python train.py --hop_length=160 --tokenizer="word" --encoder_norm="batchnorm" --text_encoder_width=256 --text_encoder_norm_position="pre" --text_encoder_activation="gelu" --text_encoder_mlp_ratio=4 --text_encoder_inner_norm=false --init="trunc_normal_002" --cautious_weight_decay=true --epochs=149.4
Rows from block 2 of the audio encoder, named by matrix and row number. Rows with one number belong to one channel. Each number is 128 + 32 x the weight over its row's rms, rounded and kept within 0 to 255. All counts start at 0. Numbers have three digits each. After the name is the row's rms in percent of the matrix's.
# filt: filter width-5 conv, dilation 4 (encoder.blocks.2.filt.weight, 128x128x5), inputs 32-63, a 5 kernel for each
# gate: gate width-5 conv, dilation 4 (encoder.blocks.2.gate.weight, 128x128x5), inputs 32-63, a 5 kernel for each
filt.2 101:140101070108151101094103150062089113117130181119140109159110120103129112145126142167134098111097111116135197158208119114111122135155136104120122157205092100211168159191085126122133113096094136073128146132140189177116171090129184168173135122090094116145116137109141101147126065123093152100093117112141103108149101112157185189197136167138190126149119148115160142074091138121059216077121132075067156128171087140170102157134141153126114140114112181144183133068157142173095132115140116
gate.2 101:114152150163127112129157092092170157130153119147163160144153164102107111114187117154127072132150174152102143131180105096130167232127073134137097124113112085122161136135158125110094123132173103065152168138155158135093116150116133128140140147164141120084090072084042160111141145128144082101128104120110136162136121096108146090115059181144194139098075106088124094153176117117099129158112133158149113079069110184148147111164196134171059099033116167196137093145104151156185180114101056
filt.3 100:109079147137153118125122155111124124106110075123068024139159159106088145181138175162071072168136191128156162130122161180127122143078138091094200117116145139153099147062108152140121124160155127140098113174123122124096133105130147097080142121105187115137083111096136128127103120136121126142164151142122121099140113140140086166083063119119148126135085100189145142091167183123112079121112153152113129088121101083101022121134055128191147143149118163092163097140145107077115101077118152
gate.3 098:143118121166127152163181138135162133127156134011181189104133109076129108089188133101063070137128110142157085127114115109096114090074137151106094180161139086091113126123080041108136124119106111097094067132203137128187113147153134109140112135151127138123105104130128158130161135087142152184193134102118168087046107112141141123139144126153202132147149128133144114096151122151140122123164151119151113188129106084173195191136097060099126089106152121165134110142149127132086072118150161
filt.4 100:141145121167158129098054072096121115024067143142138196152100109125148133090122105067117163170133140111115135134133155138105127134117071159138218201121106090168105087157136095138160155124086102188120114173159173144138138116111136111177122128118111140141152138124053073146110090094126140141162170116112090170182096116179164125130117135149141154099124110146142140134170121153108139118117150154084144143159171110151210152173162151190195163169109066100168197166140090174102122131154077
gate.4 099:154138098098098189228228242223137183172140162143134124141077182130128155145130138087101120164145134107101114084120124142105187239198142171133151153098166157149128117154111142130166143144155128158078104141145102162098117124102134107131118136103123178169141112127051050060164103062114123122126152154136127114140098080119166089102160095099101097110069078115108108113156075104186148084115194116142110102106107139136062128112090175206151159193108052105112141125132164123137081102145061
filt.5 098:129164120160152124143134130156096087164090077075075183081087174133113110100092105134109122123134125112098155126109093085176126113170126095088122141138119112142161121114168163127138163151213140060129111105141159177153152132114150146107113207122100120100165108127188162082124187127121112156146111102127138109154168130140107171126125148118151120119136136206148108125078182104046147154093126137080097156108094169138125116151155053083129139182160130131132110127106117140137100125142092
gate.5 099:104131143099086142091132116156078117178138105118109162099120102089125096123082084158174100145164114092137177132123131176082104137131139162139083149125138123103115125084093093141103091051194140100162158126089147107121122131143197134162134132168138143099135107149140155083151175108104103100132143147217119094195178130120178136103134117114160089062136108145113080106124143123147125068095132147151124144166146143188160110154098078072162153120149117134074092086151123138054105122116147
filt.6 103:121092190158141141083028086145066173055063122141079115121100110062136132121121150086110129138091149144091146163121147107097137136078084157114174147155140112065119154161153158189124116122239139132172113147129161130098104136081106177150102149127085169126127131152203168146117184144147151077099116164143116130175141101142114161121136108120194134114144133080129154079168123085097129093162162112163132084109127114153162107096099053136091118103136179179159117150091178113161141125100135
gate.6 102:115128172176091152168195170178155165195199110115146115146141125127106097105143134140126151153157117119118138156085115154140151209153122154114162116175144142100152169134158133122130103137160151137171061129127119160105097066145123181069057124165127168139107059057065132115130139129117101134132082118118122125172101133071101144143150064092093071111076088125128117128176177152144117143098169125133104122109089198067089098094110036083111093151141152110131151134132100133099157136133144
filt.7 100:117125117066137171124080135118129179156156158200165112136111170132095134120136165168119104184151125098077080125085103111072134096147067162168064071099105135170140121118126168162150161147107157101089139090155148134116077097147125143153092123066086109125146091142135153136145184196136112143087121125091123116171162134102085133091084143172135201185095040143105098141126174164113097156150138167123120144126125177120030154124096133112122193099109144123080091110167136179174140117125100
gate.7 102:155149124085133150105107137134153159117104123189140172143093083139198069111125133108135126169131117086121127087124134124137110164158114079130208117134112077123091082154126090172183199162114158118096130150064147159101137136114134111157149106104139119111170180098087181147103164139114150158104109114067109132131189172098106101147177122147128173200108103070123087120096092131142192147102099106111173166139101091118157070077161159204159200134093079088171148156139129139080160231134107
filt.8 096:165175051111141110111157110099105159114179101083070118128123191169151149142145147132141120131103096124105125099157113091148152127153137124055120072143110081177127102139163133154150158146054130130200130178103154123122170177128119165198177156186107110112142113186112165107119175109160122064143161153126146135091104177121155143080120133099141127081067148119148092070116168168101190138108114140119140157126146145102177130157149047041085184140183162175099140112107120134148126077122109
gate.8 097:075114172173123144097075119152118115127165222064076057085183156105118138159113123136154123111129147141169189155119139136162139133131120120107092097103093157102115099168155123057108126107076081126151127177165142125122085113125157115044099144120093170116112146109101073089135107119117119155128087127149165133114065140143176148183164119140183137093138136131107096105120161187143143147138098091081056112148173150138135161138079084136155115129131161127143145101122095162112112116119157
filt.9 097:157167107120117158119149143144135139195192125094099128138127181132003141165120125178147098161124073125141140120144153159113056115179125089105116137107164146121132159131126120121188116117154114104140159103142156120072131153121135123163192156133067067138165106131142141114117146104098085146098111132120117117202160133147106204110099151122134211156179134138079133146146193113175100062073076167138125178153137110133107108197130122098146162136130111140123174158144120124119097130126143
gate.9 104:133125099102118128061162167155034139091086133117109099154171068061188153096152108131133122153139152177164150100176142115085147166096115153126223125086130117143148150158198115118106144124075128112081110168087096129137229179139108143147112117118068155107108166158132127125149102136098134166115113149144107101167159138114162131161149096136140121142125102080102111172124111128169095131124105093148118134138140080134177116111103128201116134130216141136133191145074120110096104166147139
filt.10 102:113088089119097073120159147101166156123114164066119111115136174170154167096135155127078119135099100153113094105143135108124083113097090072119165170095144086130128122127162149136161112136089087069092088146114062137179157179129115174156115148106098148165082172132087112137110145178143071097144173124109116136168118119092140120116109090178146133095122148114083150127170112092136139162113171134165132163103152136142163146131105126175124084144166112152198098111115143165109119141098116
gate.10 099:156132102097128108114080189134101129170119115108096166149127110065110158140121148186158135118159171139141100118149126134108123186153107138117042135160088162145149177076108143121094101080139134131145122086173117109120138100154042109137149116082125108115109150169185132147132192094116148102157110133125124094109124158137132119145122087114134135134132119134150094140092187125085132133152154150124101168133087112072080182135127081135156091109118143120141152147105132154112100159175163
filt.11 102:103115152098131074115078097095138154082186142086183126156128082092117105110110128115128111078133172137158101100150109173141150179185181178101084134074093124160097114166119170061078106152195129118162125013136141148143131143165128126140113137146125131144153135121113136135150145113124112081164152118132132109114135106121111119158155107162141163105086182153116102119127148154111187111086156137088146104153112177147093111105166073105126102156167169150140093145133134158097119120160124
gate.11 100:123123116050112107110129172124115165158174115093135159106154144100157117089146091064131150163154168119073137091135164140100154087117091161169121078135128119123146080124190123145107100117110138154071076112062183125123145154104112144166142122153142142101084116122099130165094129128157159136136154158150175170127194147112134165147162181126154200155173101153127103173140102100115095113132123110130056113144185163121165115134142126102086167132133142124119128149151146186155116093081105
filt.12 100:104142111122098095086110130103209126122139152116134055148128143109117105080138077121127164116110171157103083087088141128086136186161067134098100113111135118127128144114122156189076099111156147098132127104106114167118178107130197110117135148163136121145093109116154103117134162193142137137142168119113150183136160149171152094178113124095151133080103109105168181142126130141122091090134150139133099104101140123141166152179116146089059151069106201173129108092117098167121139132118175
gate.12 102:111090106076135120094091078169116073177101134118127178148144122105072085107103140199138125157118138127169161163075075163072132123128107101121199136079159109100106126138106095115130110105167177131124142220134086133052092072100120133163127117134107111161175128133208141092156113147143111168072051120216084075187158121110075180123099103097180088063160119099113135126097060076097124150151150174161114133055091118144158133194120139220166131117143185146138147124127103124111107136158095
filt.13 099:091134157148139122064068183154161099082159134165153101089178124060094146168155100067110073125142126137101144153158098122137145127115088131097085154153096168153133119101114132132130181148077105114110107111132079118133143167139079186172150109140136140142116072086146131120113135156143144157154131073067136082248174078082178136115117120176165126128067103068086088105131104122130124125076128182152096082130145127092087122157097160162135120092138139115087185132088108166094125147177132
gate.13 094:162134127138086155109158168132133182063076165101145168149102083096134164103176168146125160131147149114141136127141090116122159146135141164147162128138118136127110126131128086108093079167119106090146091117100095078071060134147162144111162070102087103138126129091171153095125137115113147136107157165146115104094107137198119103133152088059084122102112111125148136072136164139147110142120122075141137105130138109066133124125142045056115122130092145147130145115148191146124121170140111
filt.14 102:119119167142167138178129099144106147106168178157125083121104111125172101102120164170124082109088164115128109119103148138155104157127135123181127127131099104119110124134131167163209120146121122165141115049125130117091124092097121136093164218128138113134125123071146167097148076064107141123112111134099135146046118147123142062111145113137176118131103120104136093110120100152145141100145129155135143094088114101145146130126086139097118118110099128140116178102098128134158122066154149
gate.14 096:141163147148087111116130102146150156217185123079079040131149085179159139076117101109101136114175206170127108113150159101097117164130093103093105105119123146150112164096111129098098121129133131128065150150170117087133178107121119182090117087142158118114145172164225152118162189151069135145122121095147093154124069139130107083125154136140089116168130111110093104150142101105098094133184151137102093098139093138088030128140057105152113076119143127084093124148128157108140146166119083
filt.15 099:143132136147114084133103117139044121146081068167149129169128097145111115078084096126101062097128072137122081162089141133131124160127090134145063039126077179125184110075138060134134114166129158173064112124148126098136039135148122123104070066107110108103084113116115109136133128120103180138155067107131165146153075098106125092074187125154070082102152145157171136095122163151108139161096131131075141083104130167158186116196132159156141144169139105097105167175143167205125146135120110
gate.15 102:148137130120104114131191169124206138173151138190186168116105119153222133139090108137193170133149115109111105094135080060114167126134131133054110136153113122158177117127097062051073158124152149148169150075068108183120098111163163103108127079103146212129127194129048091120124155137143145114130106137100207105126135196199142111158144143054096089081095132130090091159110143157169134079070083088159183136123128098087103093093140106088129132190121057106162120133156140140132121134092144
filt.16 100:146114086110157123074090107132165092052166185101110070122086095125055112127105102117140085118142211165129162076038120165119160174172098196185146125112158134138160129149114095087118163173146146099119153084138146159127144176126121100081115099153094139132182128114102177108134123164144151162119146131147101113145145129115098144140097108143151118040152085105112147122130053135083147196149131126133101083133071117125111074108096164207147139161133104146135180142102131127115117075114134
gate.16 101:175170102103109110102133126129111147156117150128088151202110127140176117130120097138144112104161156115114152121136113104082081158126166147141109112086139150190171148126135118145111101151152119106121146140059100114126137129135124120218131081097161126086094148084091080086115159134117161123119129134142184234224145134130105095088141102059100092080142142040095184183158153106190098125180107099081116143100118137146127137154079128189140139116128144174163126106169171144203219107054125
filt.17 100:111148168127120157093106148142199091086144151141078091112101117100108123120148121127127145191123118148157146135066160143161216122134181104101181105130137147121163123109141139059134167125144130129100101161141102190127101135159163124077081103123121159156095153150138138151129137119122128161116043117154083134115063072192042130042072176093101094123107109088105143125121120186149154128148134156100090081127130146121112078104129096153176138172157085064161106116061094167148148149120105
gate.17 105:203162164114173117102091151154126169145105101110122110108077106145165175169157100111099121143123135117117084100176144157120136154185072146068074152146099128140101109086068090143165180140134161175154170120141157106130135149134110120106161156135128101094171145101122133150115157156154168115100122105084157173103137171105068059123106168117126109109175154142124101114137047090085201129156143150155146115116136081101121186098160165170146144111105173143093101073037106116176151147142128
filt.18 103:095149127131119173116100120156151164127119103085135140085059090103175187161172131135128111141176129154144123109142135104133168120020135059083129117147142144107123118193136133180115095102095097151123134175100095062120122096130113148142093171099110151162163137102128146110123141146134153141121072155119137123122070125128158171116168122158179087161181126061194170152174107129132137148197118056127116142156089113160115139160130133163135121158115125148188187097102153093090112116130106
gate.18 100:102121089129075149136165135129140099180124111123154156124131092154168096158107114035080131153143165151200139154124127132141119157156127106118079173092163109101089129098135101097071180169172182163116066120133092148153138135098124072079119137172136119086150097174125112075151138127100101079113139080117069035095164138130105097182138156119133133154126133110073096182143132158160096145150092085172140127149115142096124181158107109069116158108136081158137089081103163121147153140129116
filt.19 102:050048137138134122083062097162163131144147135146044057123133137139150129102135149136085101138117136113136134107113154116138170121139069099105102133103133147137155139124098158087075092119099092169174155155194104127120177121081154130182132178130167128125107118126164123086132115080139156166088080109145117192150162112186093184124087174152169133157157085131159163148126143113113180121121094132154113127193151105066094133102122189127130096080086097126121128105088120140147132126152107
gate.19 102:180169209155139103133146137066157138161098145103178198115104128138098129132143094150159096127097137094096149163165125118162128156148141135088131131177147126144122094100144156134124102073121128076159073112111123071136131077120221162076146132150143137136150132094181103135119096071089122099114043144149169109072127118107147146142159189157150107142119171153117113172101078134152140192211092075142116111111151143150140116125176141155137143031152210161164085128166160108122079082096175
filt.20 103:119136077131152138122092070155082111005052126187073100107115138108131112145137155212147134153126141137170098093080110101128162177124091109107075136129138139104143198076180161144150115113094096139062148131142151171067105093130122109124145138165142147113150151140074100167133146150176126117147180102116065125184222174083121103132091129159143122088114137075085153186147143144176121114154169134134111140120158140152106090103123150159215130143088088142128116110049095126157165188178138
gate.20 101:104135148110160171119176119157162154170158135097108102086105125120176124126110144143113157101182159112129184165166185132023135138130144149136152155150088124174145133173146088142171177114095128112162123098102123106136151147113162142133162167139120103108126107116094142146130119142155107154208137095129118109133137145114111104162128112147129096107114122095102133091139155145123119101186156125108150173077123157125124132154078112142125097126075061100088145123113116142111148145137135
filt.21 103:101092135123154148124145139096099078107115124115125138163146118158100157196137095108124119120118153160171121134148044098090138105136124143116136145109118102110143178041122121055152150135170172114155119073122142113103106098144131179155095147187166168165143124139107141143128106123100093126151148139152162154145133111156173170081072140086132101072112107086084126110119157157144126107125075102160117115109095121150096155152150081128077129114101167121119149151122150131151161119140117
gate.21 101:098121145171114164123160139169151157170163199111132121124183154119085149161072119134158133141113109100135162139098113147132160128095069096140132107102139113151116160145074093158129098071154152133118150105148121144108123084188129169180131173130087148138131079104165146117104093156164115147106095134104135168114088068113121155137151143145124134167103100122169178135157144140124165152165119113152099084104114144173116067095104154146140126136102131147107122145124197126126159172099155
filt.22 098:131086141131159155131105074157122106145193104098153076129161138113095136131142160167133131128115133130125168120056072161126165119098145135082141171204201126139106185098110114062093129118126116116150201171149172125131178171129144101130100151127121086117127109152173140160136097179101135101083116104107099158255182165104085197189164184105078142100135167145127148143147175132102084152096104101163142078118161155143108108136114100063129117112178204158121149141149110109137101130111136
gate.22 100:100140127182126064159140155160096053131139185052067186145115101168108156155128100114117164166132125132125145080103116142136132133125121086163100093092139119068132109152125155124146127101156138161169171073083126109121168138102101071154060073152127095149180091086142120092181157123145160123137087149151135226145068112109138252161154134131163123184144148088123104157109106131210138097122137113144148082110123110161176092145213150100068147077069155085078116132128112138141128090095118
filt.23 097:143109136123127132119114097135135196171097127103165107096150151116169175111130160178153141128073152142120130141211158138103060103098095148099105148153097160183143138137126200137137109136137098107123085114139100156091168120114119141104079125102102075161150099070145131118044138200190137134137127116093169200145127116197150100107112109129126127082178126056132160152141135148114083147192169114121144152167119180153112134127118120120164132127107135076092113189144102093139139115143138
gate.23 100:122104171179105147136167144103140126204127151106091152137142125149102158129144148149127129095135119135148155155135136096138155121109096111095086138103158133192119135172141131115150124143128134120119154117087105104176132153098056076142182151115130188150150163127109126109118092086081127145172195140148120140158084130136162118140109136172129134167124107255171169132156194145091094111090136114125159201175123143141067107079100156108125088129118079062136161120161102127137103149174107
filt.24 100:149128137112117092109110191128121133126131121218171096176151151064125151096094150135107140111114143158126202214044080126121159155171122086159096083133113122079096165128118161117206134134118154175122070096135121116104097150159086098069106131136120086075121124128157168131137123105152152106155128091132090151137166120187202139153132111094091090123156172117105139113114149141144128097084135094081089058112132179147180161156123128107105183130172164161164118168093110131142174080124117
gate.24 099:137131054148134135178125149168084079079127139156183129194123167141093088183176154154122186158133124116114124179161163082110099110066121098112067167173154128169134122172150053109170156122128109123142112060117164184160116111156080101091127155104149093103106138123081131132121120141142167135126163115131090127128102133178112072137159093100028088097156106080080110139174144128093104131083152192109109123139156157173136137179123078149189138082101095145158108136179155136085042092104116
filt.25 102:099136148176154073093140109166087164157134134126122098150140076155170164133130096105102109106143184127100099170118142161104135134089142121071176134125130155170113087165115105129135044169118129122091127146099115137129125144164147124162138104090133218127147158130113083106061112107120103069135156152091168095109110156144109118124147124107111116140089178136129137127169150092163106151137155116142124143126157072095110095097115137218121116134126104107149145096122084100062125154168164
gate.25 100:150143234122145103147107130153130117070138140094145217200117136127158125165155091087117157111137138117127112084070122104113115084097144114142133128147095199148110115122102071114134107128120119125132093121104124075083117088129112105091132125117131141108196127068096132124146168074142184147158103159140145125081068158163120094122134176154116094113124115140089166149120134180170127078088122064121152136195212150159145186159112184128067095122066135121157160137091127144181162147123133
filt.26 104:122103192176139100137131093087145145102125153173141135167124177127162144104101190080053090155088114127156106117148117127110144083057088125146129201137087131135082097132125183116161164150153149172105122162173115209104041070115145148100152135111154223152172165098105186131152115202136117092155169113111109149090148151145153123138128146097106166158076153206072112113150131122128193108101180195184179156139139175115113150113071097168102148180141104148167103107176132134147172123141165
gate.26 100:104080172135154135134138146143144133200189131083168083152137158058121149149119089131140143113114169124101131102104127123194143144130117153159184171100129127126092106120116091106119127071072083130119086110145137078162136159124138110150152141131058128082125137103131102109171157140077102162175139135124128111073048109097074126179149173082062140118072117147170214120087072129137149072089130153129085101117125157126100143146197102077123119124125137128017148144137114086116109106111172
filt.27 102:143147182132158139100114120145110095093060134097167154124136120104117053124092133157133135107122132162146153107126127109074113102097102178144059152127165126131136156112152166155116118075105079115153109101096162080102092113146163108134133111128113085141129066129111133133120090135165130121173120177109111107096142136097134057088112157110104097103082097150162112133105083104149099137221111109152052049112117127144167101088126143129126092090174180126092086145155130083100070075168134
gate.27 102:129096115090125159133111106123100141109167162173082125108086148146175101157101141122133120148134122083105131141144140167098138149117108129092130138121092155101105087123124169097142153167096105145129064129081133145148134123142141144134159122144152156110163075118179164127123156083143136099113127124153176096132162121126125144171136066124174125106141146090128145107137062108118131128226122161118149147092123130058101150100124172242141126100104088100097129103129149143182139155146180
filt.28 102:137164135135135139174111115151184112105147161129113070060112098126140140133090075144134110151121109120139149104041089145159141152127106082103164136118137129116144163155132076155109075151084060135123110172138169099088140106170096154128123100189192047128107096132197114113151131117131139152132092113149117154173147127152113140117127108125123107107145195096107159153184102160124154116133095082137154125167148140111128090092157072133143137096073126137121161156097105168117093135121099
gate.28 100:149160133136144144085141185134085121174112143134076122162118091091186161150147152143137148113090124122094117095161134123054139130140094189194157140110113084144113082177147111132137140112132147145154176144142090128173104129145134065159156152126129202164177150150069120132113175166126097134101155111107099198144153075175199117137129187115091095137132030164146144093153204130137150174099105151123079169167131147087049105131170121109170130144124046076109138084128154142090142209151102
filt.29 098:097118104081095121126173164154144127192131157142185127174164123143141111134160167122097125096170200100106098130158099123138156172126111176127081128091138198151126190064139143130073115182168123152107141118089111122160172119136152141132126115163153124123102158111162119145175158167101082136136149138107144182154130160089123133164130133107121140107152146075112130115127113116145148150096192144129154124127129131144104143138155160104144131097148166142171129121085076114179060077170191
gate.29 100:133146132105099136076153152067117128221162142155179089082139094189118104107083135185120127125109121101126141133149080117153083130110151097065216150134120121184139110099105088136112151113088115156142112154132158103102189114127138137168107105183092123148126089085104133128138129122111145155123104084080098158153105102111101192141168135145179105106137150194142126159149115110139112090072142151116126175156127090128090101076178120139131102118147081079158174165121134156085118175128106
filt.30 099:119112119114158130133091118152053096136131133115153146132078133115105129142105108113150102168128093154115119095148164156101120157124140138120090138144121106093126117160111173117150139146158115125080118158124079108106100133134119136143129087145086081115141117157160102122159138112109161156087017118148143129110125107141118210158077140120170157127185098131144155097109142141119159206167143115080118067127097122152115117109115084072102141109107139169122107088149153151154178172175170
gate.30 099:109128146106113117144138174154103039181149120097116119110105104117131115102136094141160172093133149195136137162167143088142153106176164128105123061102094117147143129119119201145123145181133140135086106101118155085125170109108142142152097132146150110123123104136182127105146138166153157094116182146101167119084071127104113185095125097124134128136126161153141099152111110123086157167197157108125088141131124103133097122152112100084051170115153146141128111138156173129164103157050083
filt.31 103:124121070116111059109121096153093124160105177188160115115127071153126142158120091116128150091063128127144145139143141136064050125146129126134124128175087129174104090149061095080171089117202150145123192139160103129105133159187126175152120126103158122142082168137116111125066125155144112111158164095113091164153097111169120093100115117112116097158174099174095092145186189084079088047111151160112156127102123141084104104088140112159121127125094144130165101116175117120113146136128130
gate.31 098:137130153156206074139144113161120184167131158137160225152133107095081061093108085070145111103116128110118105118205136094167133092160129164105059134144078095128128115166169116097143190157130169163133094103110100121098110096074113178126162150117157146147132154100046096163171130151135141125113160120129142138130175088160155106142088148130024079094169169124175131113122153185136089109101128115065118117105137092111117110152105143130186154144126094119158166179154133084077140143167150
filt.32 104:062110108151157164181161105099157148064131117150101082072110089100198072103182159112158093161131133126111098102224168102151108118110154169152108148109168144161162131102104115118103150161133133070164138224133150118126161124145112100099130138118084129122123103135102185125111112162134098135111149151088152119119098194144187081131122117105133108115145147141180107092075061147098138178184164159114140148107157142132181115147194081079117162118133162135107166153149079134128122164154142
gate.32 101:137159088088173116117126148143138158184136132157091109141113173124166099188143141142153122101132131133128104175207086108091111169166120194126120088090127130105083076064090099131147158135136143134087091077050055109147131119098128145130117138095166153092119174110065144103141160144091114105135122128131162159184225146115104152143123141107124196175086104176104133083137171151122168109134134125153111170114143146098162124088095117146128061160148139101135122061142146146151128151076094
filt.33 099:178163153192198106139090073156111066089082063167177120171113114116103163141144124139111146123182138102119111068080066079120117109088084157173137134132160187189154116125051081134160102084054087117154150145195141145125134120119152145189139141111119101115090150083145144088107109137158119111144154120102106119077106134106064058085081101086110114088160115105082090127124131094067082064047116187161151121142115094148093120099129092035088140155146114101117112115118131141152114079139126
gate.33 098:114141145137143132117099097163106094115111132126135169134120151141130140113100121062151148125126132117107037130150095099102090087155174108102085042106121135114034086119165149116145098134120142152096091107156107165155101115150179145171103147114159191154133161125105068136159122143120121140171159134104136110120137141134176164145126149175182156158179206203162176129135124144096086115157138144135105156155111116099096072132109156144129182128124097102152116118148111130117100180141105
filt.34 104:147154120104075125144140116147104100146194197144080100055117107153143180136113073125167147155130079144135102063046112144109143050116138132093156096084162116109166126175235149108089149115077104114154091196146168137130123111108168136111157156154152096132123152102132134126144117125145140124134116158159220183128116124126128149131109145118123119110105154091150170091086123118132147176212150076154148139163118118145187106127176134129101122135135135118079140060101155164120087177136085
gate.34 098:059121119105131104137075126156103082122128139168145177187112097120168131115098107150153131117158046102160165120117194163115204119139161127120189106117151156094120085121165066091121141151128120135123017228196141135158130101116132155096091093124163139096110111104148160092078139156167154138149133174158132132142136162118140118135089148148130052092113120054137091116189163161082097035089124184137115138090094134119170138129166132136069111144149062103139127128187190127092106151132104
filt.35 097:146101158145170122105127124085140171090102197192141123140148047133130157106130103075095168125112186099123115148144090115145136146075162115104110175129090116101054112086146176147114105152122149144123166145166151127136183127076113113066109126161162096120136142181184181124155178144155136136095149127106199098045121156147099093147157149107147114093221143103149142081132104115102105153147147148096058084168142086138125150163197170096091163120126172139102132101132103113136124067140119
gate.35 099:129135166170208126155124188144142105170128173199113119134139087115167125112084110143145112135100112155190125082105128189153090049073159152097065124128077085074140172131179158093139122171171184139188056081106149087143101101117075120121110117129108153166163080112119130143130116185152137095189181148147162149209151083187159154161165185148113126077068164208115084069143142124114203120085087158096103158170157207138124064107189101049105101125069084077110141114090131116099088153145145
filt.36 101:118131071079168147109190144139149153132097094140098058139125134071096090189129113103139169099059096100128120111131127130192120139127175127115170169096145128105123107155115129096123116120137160173152136132172188171142097141118124138160084086148091139136154146137109064140112141149061125135107136136118157102103048014111192179126112130113146107098070101126117060156141112123104130084137110157148132157104131111132113069120131144174096085114173146110173150134174132128135104089111113
gate.36 104:204163164111176140151098130112174176150158175121167111123142124102113098165134152164173109113111128125161205152087116115056133179205134159135088140135150110129113115088067105160153125145172160122166139125144153148123086070139149113099107060166099161173170107117059077163171132130158140140163149136189144167181095109194121099136096105107105155083138095122083109123161197177128131132159151126174121089119131151135077156138090118080120053152114135110147156145128127133136130133127123
filt.37 101:095162148155180144176167113164190172123106151133138154154120104151166118198172137133074083170149138178145131078136107090187185162195151142155113066106176080105154132078148140149126107120134113134085147215127107168104117119115154122136105126091140128138139102165147068093122087098147158160145089089140130127178152165070071152100144107182163096146140128118142131140086063131106084134152121107133129128069109136115119107155030175235176176177098066126140141101073077113193143160133175
gate.37 101:122140153169101147163135147079078123161127137113100072116088131141135146105091154132154140117128134113161095068089134122095163105062072153162118134100118132106071135142104098101101110108108139141126196152142105134139126100161145157142157159145140115114106149090101166143140163130119153147141112119088109223099137161108139113140150110138152147114138101116157120047130083051103116123119172108104135092143106093145128061073153218200148218142137138075101142083087084120093155135112154
filt.38 103:168132149143173084127141127110129127135146127114089073096140115122094127097131123084130125149085110128115186182180176130142131136105134145152120103139117147138132125127181163118085138086117068097112192161165160097121068090062168139103134131060132144127165154149157122111115146109099099122142143112080167225170126123144106078045136177085138128105086098128114129194142057091171114122200195095143134104133130147138140134150118075122095133183230185103041090163147126088132188144120170
gate.38 101:141134133162126108158167118122126112097200176075168187126095149113131175156148125123124150135132109147141143129136146162124114094164168131092138094180170127094140174063149183156152126158165195143165120118085095066083145124137109073085133148132137153138171101101072125175125136083136107118163138105085122147114095139160180204176155056117191162147088150196156142209163090083129055074180150107126097097040122196079104113131130145116137116111123118105098095159127095135118103113124119
filt.39 098:120091091144137190170105149137200131100101131133085072097098135111049102127154117149106127111116111142105133139031111168183108144192163092140138158172133132128096097172142081109154160149193102072161141141162130120124090119112123158101132130157148141133183150111168122101141133132136139140113078107179118094120194111150135139166139116136175095162113113108091135133118111063168168150179158017203151114116176121125061162145081106152152153071108150133097125166135179208170097103130101
gate.39 099:142120129105078137121059138115160137067104147153110124204164118174168145131152140108097176132124093109114105113116142153094134180197114123106104145105147124079068164162118073084128185152186224177124136156064043134165151160153155126098101153187056131116165067105137154124094078109117153136151134098148086096111105145128113108154188113103155202154188099071109145152117151155145123134125168047176153158138094090160140156073093091167150113088137123150111160115105108120111082118128123
filt.40 101:124093110172137130146140138153120068138156153144154104169134164190115095110142081125126113119127124105074143121158161139140136220135085114117140107054079114109096104110109091155163163111121140128125120156127118095104105084058113121098094151141201162129114137063083157142188098128112131161152121140156133141130150157133097070116022131117123130150151133074133126151146100081129130108117178113072124104103134117138123088123153171221194084187117134120165165169103088131106095116130118
gate.40 098:156124143095162187204121141171218110111099061141179085096100183158164114154148118137162115145138080096108150080134184229118130144121154123126169101095155087096147069123122105111124177162093103095157150108109183151082109181106140122165119108093125203107168141114123120165103136145154168119108106146157124116179142128096067067052084170106113143182093068124084102110119135139141187140066075148116084095097131099135147110136160073115100148159099128124121130095115092110158075136134107
filt.41 102:154105154160105130108125145121065126156111104123128075046124160095168146126130170088136185163147132131121084104175142104058101168086099129155154161050132146174162129123144121075108158182117090135072169166134042115100156141094156105129137087188121105073121094138164119095131119149147069107094154147172087105112116089101209129129134178156070127138124156114111125112096081135157129128146124068158159164194203088127080106114117196137086133094069053136135059123133105122128151208162057
gate.41 098:112105115089092174117098103208155115120128121157138094187208118160106148085131145116146127130130127129162125127142119057098095127119140129162143135126107141182131143158088085085116152120164174156084160179126148138155139139146113131147129132153147145130175057120175134078135125147108081106134147153133060136172130091152115122136147165166080127115128154127110154139089151173136136123042084129095152119127134114142084103148111081099025112143144120176145129145132119159085125102104096
filt.42 098:061167153114131140086090128131148129075095137103142129109088151123146107142105115093121101121120110093148156138095101135149164170121181156066133122079134111065113110103175148125084124130135141173156084159136076147101114121165137101085104100148090103115081117166153148147095123077131190139111040117143171044117134160096154229149104160154192143147142152108127139143128089136135141130166133151156119039137115158132181093127157063149137132101164145144152146167063112141172155123135125
gate.42 098:139116162187161115088157122134105108194142114205189097127138078124175175152114106113082076118157229137119123133187128129128157152102094157165141118145097123159119129115106154144063092109167109140143120057115111077137227090115150094114085117132129145116095098149159143067090093193146155132155180144118202080123164183162159113101113172145173146100120119169156165081147138146169100130142161121139099142117117174120043109113115096082100111175142113158160115099083168134110133150154129
filt.43 103:138112117118128115131123105123168123096174139185111103080157122109158113123168128143147097113118147166140141147120155157063188223125036139044119152063088117069197109084112089123157134083114090081177123141157103132141118161126096122085159110159120137111144114184152145154136124142186123114136151126132135079109135087159185130167130151173222129121076125095104164142123082133105150151183091151181103126148150068088160088124104116255123074123155096088099163143117120116155107127162127
gate.43 102:109153167159147156130146130169072101126142112162113155153167095122131128167133179063093142130177151106112122097138137124067095177187116107047122123120149127070072102108145092139091094114139127149122104138113091100109125101108167145152111118102110150094130139151113104119129155170171160074105080104109104128105128131115158113087089073057211105109152146081085120107107126139129132153195143090093063117091175153089177111117122079199192117157164156114083124148145140120115113116105099